python train.py --cutout=0.25 --targets=["vehicles"] --num_classes=3 --activation="gelu" --conv_stem=false --residual_init="none" --muon_scale="match_rms_adamw" --momentum=0.85 --nesterov=true --lr_schedule="wsd" --warmup_steps=610 --weight_decay=0.0 --adamw_weight_decay_other_params=0
Rows from block 3 of a small image embedding model, named by matrix and row number. Rows with one number belong to one neuron. Each number is 128 + 32 x the weight over its row's rms, rounded and kept within 0 to 255. All counts start at 0.
After each neuron's rows are labels from the 100 images, of 14848, where the neuron reaches its highest value: "peak on" is the class under the peak. Only what is clearly more common there than usual is listed. The data: rendered roads seen from a driver's seat, with toy cars, trees and houses. In brackets: how many of the 100, against the usual share in percent.
# fc1: MLP up (model.blocks.3.mlp.fc1.weight, 512x128), inputs 0-127
# fc2: MLP down (model.blocks.3.mlp.fc2.weight, 128x512, transposed), outputs 0-127

fc1.148 [110 144 140 150  51 170 133  95 191 133 129 168 151 112 131 174 115 125 161 144 102 148 120 130 100 150 106  88 116 170  41  78 132 127 158 188  91 105  83 166 122 119 129 159 130 103 165 129 106  72 159 107 183 132  95  95 124 110  96 139 109 151 144 217  98  77 138 142 178  93 122 125 123 101 113 111 148 117 139 137 111 185  95 132 150  99 142 167  92 161 152 109 164 116 121 108 148 113 106 107  54 156  43 155 154 160 107 156 161 152  63 102  94 154 116 120 190 132 156 115 183 124 158  94 115 148 147 128]
fc2.148 [109 143  87 125 134 140 148 173  75 119  79 156 133  94 182 108 164 130 172 133 100  79 130 149 100 111 130 152  72  77 108 124  77 116 164 123  99 108 115 152 120 128 111  98 159  90 128  99 168 148 100 149 105 140 114 149 135  79  91 140  89 169 169 125 206 161 171 124 134 177 141 178 136  81  71 156 169 107 131 154 171  82 122 115 147 159 150  96 121  76 160 169 167  67  90 164 156  92 108 120 158 142 111 127  90 176  66 161 149  97 170  90 105 135  94  73 154 106 153 110 211 151 114 119 144 151 102 137]
peak on: verge (93 vs 17.1)

fc1.463 [127 131 140  69 161  62 127  81 139 132 114  67 137 162 154 116 183 181  58 177 197 147 140 167  86 149 112 169 173 195  55 159  86 145 162 119 129 129 109 141 150 110  92 177  76  78 168 145 124 152 138 139 129 159 162 102 116 105  68 120  90  93 126 122 114 151 191 155 115 153 162  96 138 141 127 134  99 117 121 116  84 135 134 135  78  40 184 144 156 171 103 152 146  94 113 122  99 122  97  99 164 126 137  96 111  97 111 151 130 119 114 196 121 155 128 128 113 140 175  89 149 149 125 113 141 137 131  93]
fc2.463 [122 172  50  87 124 131 119 116 179 121 186 143 103  98 125  93 143 156 119 103 170 177 125 129 132 166 115 132 153 103 145 134 167  88  77 127 115 164 126 126 139 158 137 178  72 165 103 134 212 162  85 183  21  47 134 134  96 123 131  99 158 111 105 133 117 131 118 162 102 153 114  53 166 139  92 152 163  69 118 150 148 147 128 118 116 154  60  84 100 183 141 119 115 156 172 111 143 111 103 191 136  99 144 143 135  97 128 167 127  95 104 168  97 148 114 120 136 140 135  90  96 155 166 128 147 138 136 144]
peak on: verge (46 vs 17.1)

fc1.368 [160 103 155 180 127 156 131  76 104 119 128  99 159  76 126 129  69 114  95 138 112  89 194  88 158  92 124 129 167 151  99 101 109  76 147  47 109 118 115 101 107  78 121 144  98 129 134 157 141 120 137 111 209 132 166  90 153 150  89 102 140 130  89 133 176 167  60 119 110  59 134 126 137 177 142 122 123 111 139  98 124 169 118 114 162 145 124 143 144 162 161  99 186 146  55 133  96 114 101 104 171 114 113 125 105  91  99 149  98 103 133 111 198  81 183 104 150 124 158 116 127 160 195 123 180  86  92 131]
fc2.368 [116 144 166 161 126 107 102 198 109 152  96  79 158 195 103 141 137 145 135  28 164 121 123 128 156 120 160 120  96 147 172  81  97 133 134 170 165 106 139 115 144 140 147 127 106 142 113  81 218 134 171 147 150 128 125 138 120 179  60 124 150 103 128 118  51 153 112 142  66 101 172 103 126  93 113 124  71 123 150 145 106  97  91 123 131 134  64 151  98 125 147 152 138 141 104 143 115 207 150 137 100 113 108  90 125 193 154 180 134  86 115  89 150  67 140  89 154 124 113 136  58 154 124 130 124 134 148 142]
peak on: sky (99 vs 35.5)

fc1.315 [100 106 128 118  71 158 135  88 135 107 104 122 113 174 131  96 163 154 160 184 133 169  86 117  46 139  74 140 119  87 128  67 104 197 124 113 120 154 139 137 104 127 177 170 162 171 116  75 160 128 128 104 154 126  80 155 149 116 168 146 174 110 129 138  96 166 145 120 200 140 111 145 202 177 161 129 112 108  83 106 134 150 126 147  98 164 160 106 125  53 113 163  76 148 119 117 113  85 220 166 121  90 137 112 155 135 161 126 159 171  99 105 118 125  96  80 130 126 131 143 153  83 121 184 115 161 123 106]
fc2.315 [150 102 134  62 137 177 129 101 123 169 106 127 126 153 172 122 161 160 163 112 110  91 138 141  65 125 129 134 161 197 182 152 139 152 153  86 154  85 121 151  79 141 171 106 137 129  65 178 202 139 104  87 114 125 130 140 161 148 169 136 141 135 151 104 101 159 142 153  81 128 150  77 167 114 153 101 145 115 120 113 100 139  59  84 120 155  77 174 103 130  93 113 112 182  68 149 162  57 127 127 151 142 130 127 123 165  87 115 167  84 112 125  97  86 216 118 122  93 107 131  98 179 120 134 119  91 181 113]
peak on: road (76 vs 35.1)

fc1.77 [104 106 106  88  74 147  66 153 122 142 180 151 139 108 121 110 101 148  97  95 146 159 135 114 194 119 151 119 136 124 126  89 101 178 112 114 119  93 125 167 100 148  93 196 112  93  94 138  70 143 123  90  86 102 131 161 124  75 179 175 127  55 127 145 115  97 131 132  99 105 136 114 107 164 142  82  96 109 151 104  96 120 117 122 149 119  98 163 158 161 148 174 126 105 173 113 126  92 237 154 133 136 139 117 173 151 130 212 169 118  96 164 122 144  35 130 124 129 127  59 145 112 138 125 174 155 101 134]
fc2.77 [ 84  89 154 168 127 116  71  83 163 158  77 120 142 185  98 105 100 133  85 133 180  94 174  82 141 150 156 130 104 147 124 105 113 119  97  92  82 229 143 133 143 166 133 114 100 149 111 169 116 133  87 115 153  96 102 114  73 127 111 136 161 111 119 144  89 129 121 110 104 120 172 130 132 129 146 106 143 109  96 194 165 112 132 154 130 130  76 123 170 142 103 177 140 173 181  84 118 157 137 167  71 176  70 178 143 148 122 189 125  99 103  89 137 155 154  77 180 164  79 166 154 130 141 126 138  75 161 114]
peak on: verge (48 vs 17.1)

fc1.312 [171 132 114 129 164 116 134 150 122 138  91 125 183  68  99 132 105 152  86  96 118 122 169 129 149 107 122  99 133 147  89 106 168 116 128 112 166 103 131 151  88 104 119 139 150 154 102 101  76  93 164  96 101 137 196 108 115 171 112 150 166 149 204 105 153 107  48 108  96  85 113 148 126 117 204 126  90 102 106 146  83 126  87 131 116  83  95 155 151  86 197 115 157 129 138  93 107 121 150 166  54 122 180 155  73 154 132 112  98 109 145 127  75 135  74 194 154 105 150 147  74 179 130 103 129 139 161 176]
fc2.312 [124 121 158 104 156 107  87  99  76 137 137 144 125 102 137 140 102 116 163 139 148  76 146 101  80 102 141 108  81  86 142 181 120 122 139  97 186  81 100 174 125 178 153 188 148 152 122 107  87 116 113 157 114 127 100 148 151 135 125 185 152  94 138  98  61 129 126 113  72  81 137 140 157 142 158 168 163 148 120 137 162 101  51 105 136 133 123 112 159 134 109 108 104 146  84 155 167 177 144 166 118 140 127 174 148  69  99  68 159 152 118 154  86  75 101 156  91 131 236 106 103 105  92 118 126 124  79 186]
peak on: road (91 vs 35.1)

fc1.223 [ 74  76  92 160 111 135 248 155 110  87 115 119 116  78  81  71 147 159  66 139  52 151  64 159 148 134 140 159 135  90 170 106 122 196 171 127 140 155 127 127 100 124 145  82 164 147 128  74 121 172 167  84 136 138 154 112 165 123 176  87 118  59 125 103 150 141  95 119 115 101  93  82 152 119 120 103 110  96 152 117 137 179 146 100 119 140  92 152 146 129 151 176 118  92 137 162 149 108 159 184 168 131 156 174 141 143 153 112 149 107 147 132 133 153 131 133 104 153 159 119  77 140 131 117 118 100  83 163]
fc2.223 [165 154 124 198 162 183 127 125 136  98 116 188 156 118  98 109 126 126 109 168  77 115 118 132  96 128 122  92 194  70 191 146 119 158 111 111  64 153 154 143 172 104 120 109 157 162 146 144 146 111 167 135 137 123 120 107 123 131  76  90  95 152 125 107 101 123 170 102 136  89 119 128 105 141 179  73  90 125 175  90  81 105 122 154 106 162 125  92  68 122 129 143 138  93 150 181 122 109  84  81 155 220 209  93 135 140  86  89 121 152 169  94  79 114 113 126 125 131 129  97 143  76 120 157 150  99 148 184]
peak on: road (65 vs 35.1)

fc1.414 [149 120 189 101 153  88  81 114 178 149 120  69 107 137 121 157 116  75 186 127 130 180 114 153 128 160 113 145  94 199  65 100 117 139  88 127 115  91 144 106 163  99 128 124  99 206 118 124 157 121 127 121 137 140  95 113 135 169 185  86 152 149 122 157 104 145 135 141 168 119 160 160 190  66 162 131  88  80  64 181 109  91 129 131 180 137 136 116 115  85 113 117  65 163 115 108 116 148 121 147  60 106  73  93 158  99 169  99 146 160 140  82  82 131 111 104 154 157  93 105  90 133  99 131 108 138 171 101]
fc2.414 [145 101 135 159 147 162 119  95 151 109  50 145 144 141  85 140 150  99 186  93 131 103 129 149  95 144  85 148 204 144 118 128  92 113 105 177 121 131  75  91 126 112 123 127 118 168 102  71 152 106 192 173 104 123 155 131 128  96 206  99 120  84 157  84 147  99 139 145 169 130 138 131 124 111 136 110 109 118 104 121 139  87 197 105 131 106 156  91 123  94 119 144 144 112 120 146 188 153 157 111 100 101 106  62 128  94 219 104  93  28 123 144 146 133 147 103 172 125 143 145  91 115 160 147 154 204 145 133]
peak on: road (82 vs 35.1)

fc1.486 [169 141 168  84 144  99 166 187  83  80 130 105  86 128 118  82 112  59 104  72 147 100  97 122  67 142 147 112 173 101 159  95 115 142 158  77 125 163 139 139 168 165 190 159 134 125 101 158  95  79 136 125 182 111 112 179 162 174 165 121 121 131 107 143 141 129 126 141 150 127 169  94 200 140 221 132 124  77  99 181 160 115 107 103 163 112 107 127 168 158 102  92 125 157 164  97 174 174 133 180 103 117 138 135 122  92 116 149 128 143 150 103 135  69 135 116 138 157 167 100  98 166 136 110 123 109  73 100]
fc2.486 [149 132 101 129 107 120  90 119 134 167  51 156 129 161 164 116 129  99 126 168 110 130  63 175 198 183  76 164 137 118  72 160 123 149 109 152 111 110  93 138 126  69 156 104 105  97 149 151 109 145 166 170 129  62 136 164 138 104 153 124 150 124 131  97  77 165 116 157 151  78 106 111 133 141  88 148 177 137 122 133 114  94 123 149 159  92 130 187 118  10  97 146 120 143 117 107 143 140 144  93 133 130 116 104 106 103 174 102 144  79 158  89 144 121 131  68 151 183  92 135 121 183 182  89  88 152 134  93]
peak on: road (67 vs 35.1)

fc1.18 [111 154 125 172 179 173 103  93  92 185 104 132 129 156 134 101 168 143 144 114 137 109 135 126  54 106 155 143 113 134 120  94 116 177 101 172 160 107 148 174 126 123 133  85 138 163  99  43 144 110 118 135 165  78 170 104 126 124 122 221 132  50 204  78 107 137 128 192 113  98 140 132 149 115 104  66 193 104 139 147 115 143 118 141 143 160 120 144 179 143  97 124 137  92 152 122 122 151 136 108  98 179  99 152 150  95 165 117 174 111 118 131  84 121 203 173 148 126 107 142 167 160 109  99 128 162 133  86]
fc2.18 [161 131 127 107 128 118 107 144 147 127 121 158 137 146 128 124 144 158  86 136 138 111  60 113  98 128 117  83  98 155 101  81 158 170 131  97 108 154 107 122 145  77 130  87 198 109  73 139 177  60 162 120 116 219 116 128 107 111 127 190 107 120 173 106 143 154  80 151 116 161 159 156 161 117  87  85 172 153 126 116  52 147 120 139 127 113 145 100 151 107 101 130 186 119 115  82 116  85 116  47 136 130 172  72 129  91 174 166 149 119 239 136 157 107 141 108 138 124 105 178 130 122 104 132 106 121 158 102]
peak on: sky (97 vs 35.5)

fc1.274 [114 135 157 147 145 105 183 135 174  56  89  38  79 126 115  98 145 142 138 146 120 179  86  90  61 182 160 156  91 181 107 115 132 131 189 110 127  78 132 189 166 102 138 146 109 187 118 112  87 169  68 125 114 175 163 167  98  80 140  86 143 161  99 165 121 111 111 157 162 147 135 143 139 149 161 176  98 104 141 162 121 125 136 128 126 188  89 119 151 140 121 138 118 118  72 104 184 166 182  99 147 107 150 142 166 104 117 154 104 127 123 135  86  81 176 150 138 144  96 124 104 134 154  87 156 118 126  88]
fc2.274 [170 159 167 124  89  86 110 155  71 132  97  84  73 211 153 157 151 156 171 151  84  92  87 144 105 171 102 159 132 137 103 100 137  70 175  98 158 120  76  87  98 141 159 180 105 163 132 126 126  92 103 130 119 121 154 138 182 118 175 123 175 173 135 168 175 115 104  60  89  95 161 103 156 122 123 105  97 136 141 162 130 144 154 122  92 141 150 133 105 174 150  88  93 127 144 106 100 125 183  83 114  85  97 128 101 114 116 136 110  41 141 167 126  94 181 103 140  73  98 135 138 158 118  97 102 118 139 169]
peak on: road (100 vs 35.1)

fc1.383 [191 159 129 110 138 150 104 120 145 151 115 126  91 139 157 105 105 147 141 164 140 162 187 133 151  73 114 124 159 144 136  86 156 161 159 121 125 198 132  63 134 135 201  55 127  69 122 144 144 136 129 167 137 162 103  80 136 130  68  96 112  98 182  94 125 114 151 153 157 131 171 160 120 143 150 126  93 122 128 135 138 154 164  97  71  86 185 107 134 165 127  96 157  82 123 136  85 131 102  40  72 103 115 160 133 113 142 105 174 174 142 121 157 120  57 119 132  87 156 203 156 128  94 148  92 153 121 103]
fc2.383 [148 153 184 126  91 150  97 116 181 105 127 138 119 117 130  68 114 148 120 106  95 142 158 102 139 141 129 135 124 169 217 157 161 134 117 132 154 183 130 106 142 129  89 163  69 149 120 175 126  54  38 118 156 155 139 127 114 119 116 120 156 155 144 153 159 124 171  71  93 125  74 123 109  42 167 132  95 197 109 117 149 133  81 145 147 136 158 132  70 136 151 101 172 157 144 164 144 111  94 118 119  86 138  89 131 124 167 139  69 142 150 141  98 154 156  97 173 102  72 104 182 102 116 147 156  87 100  93]
peak on: road (92 vs 35.1)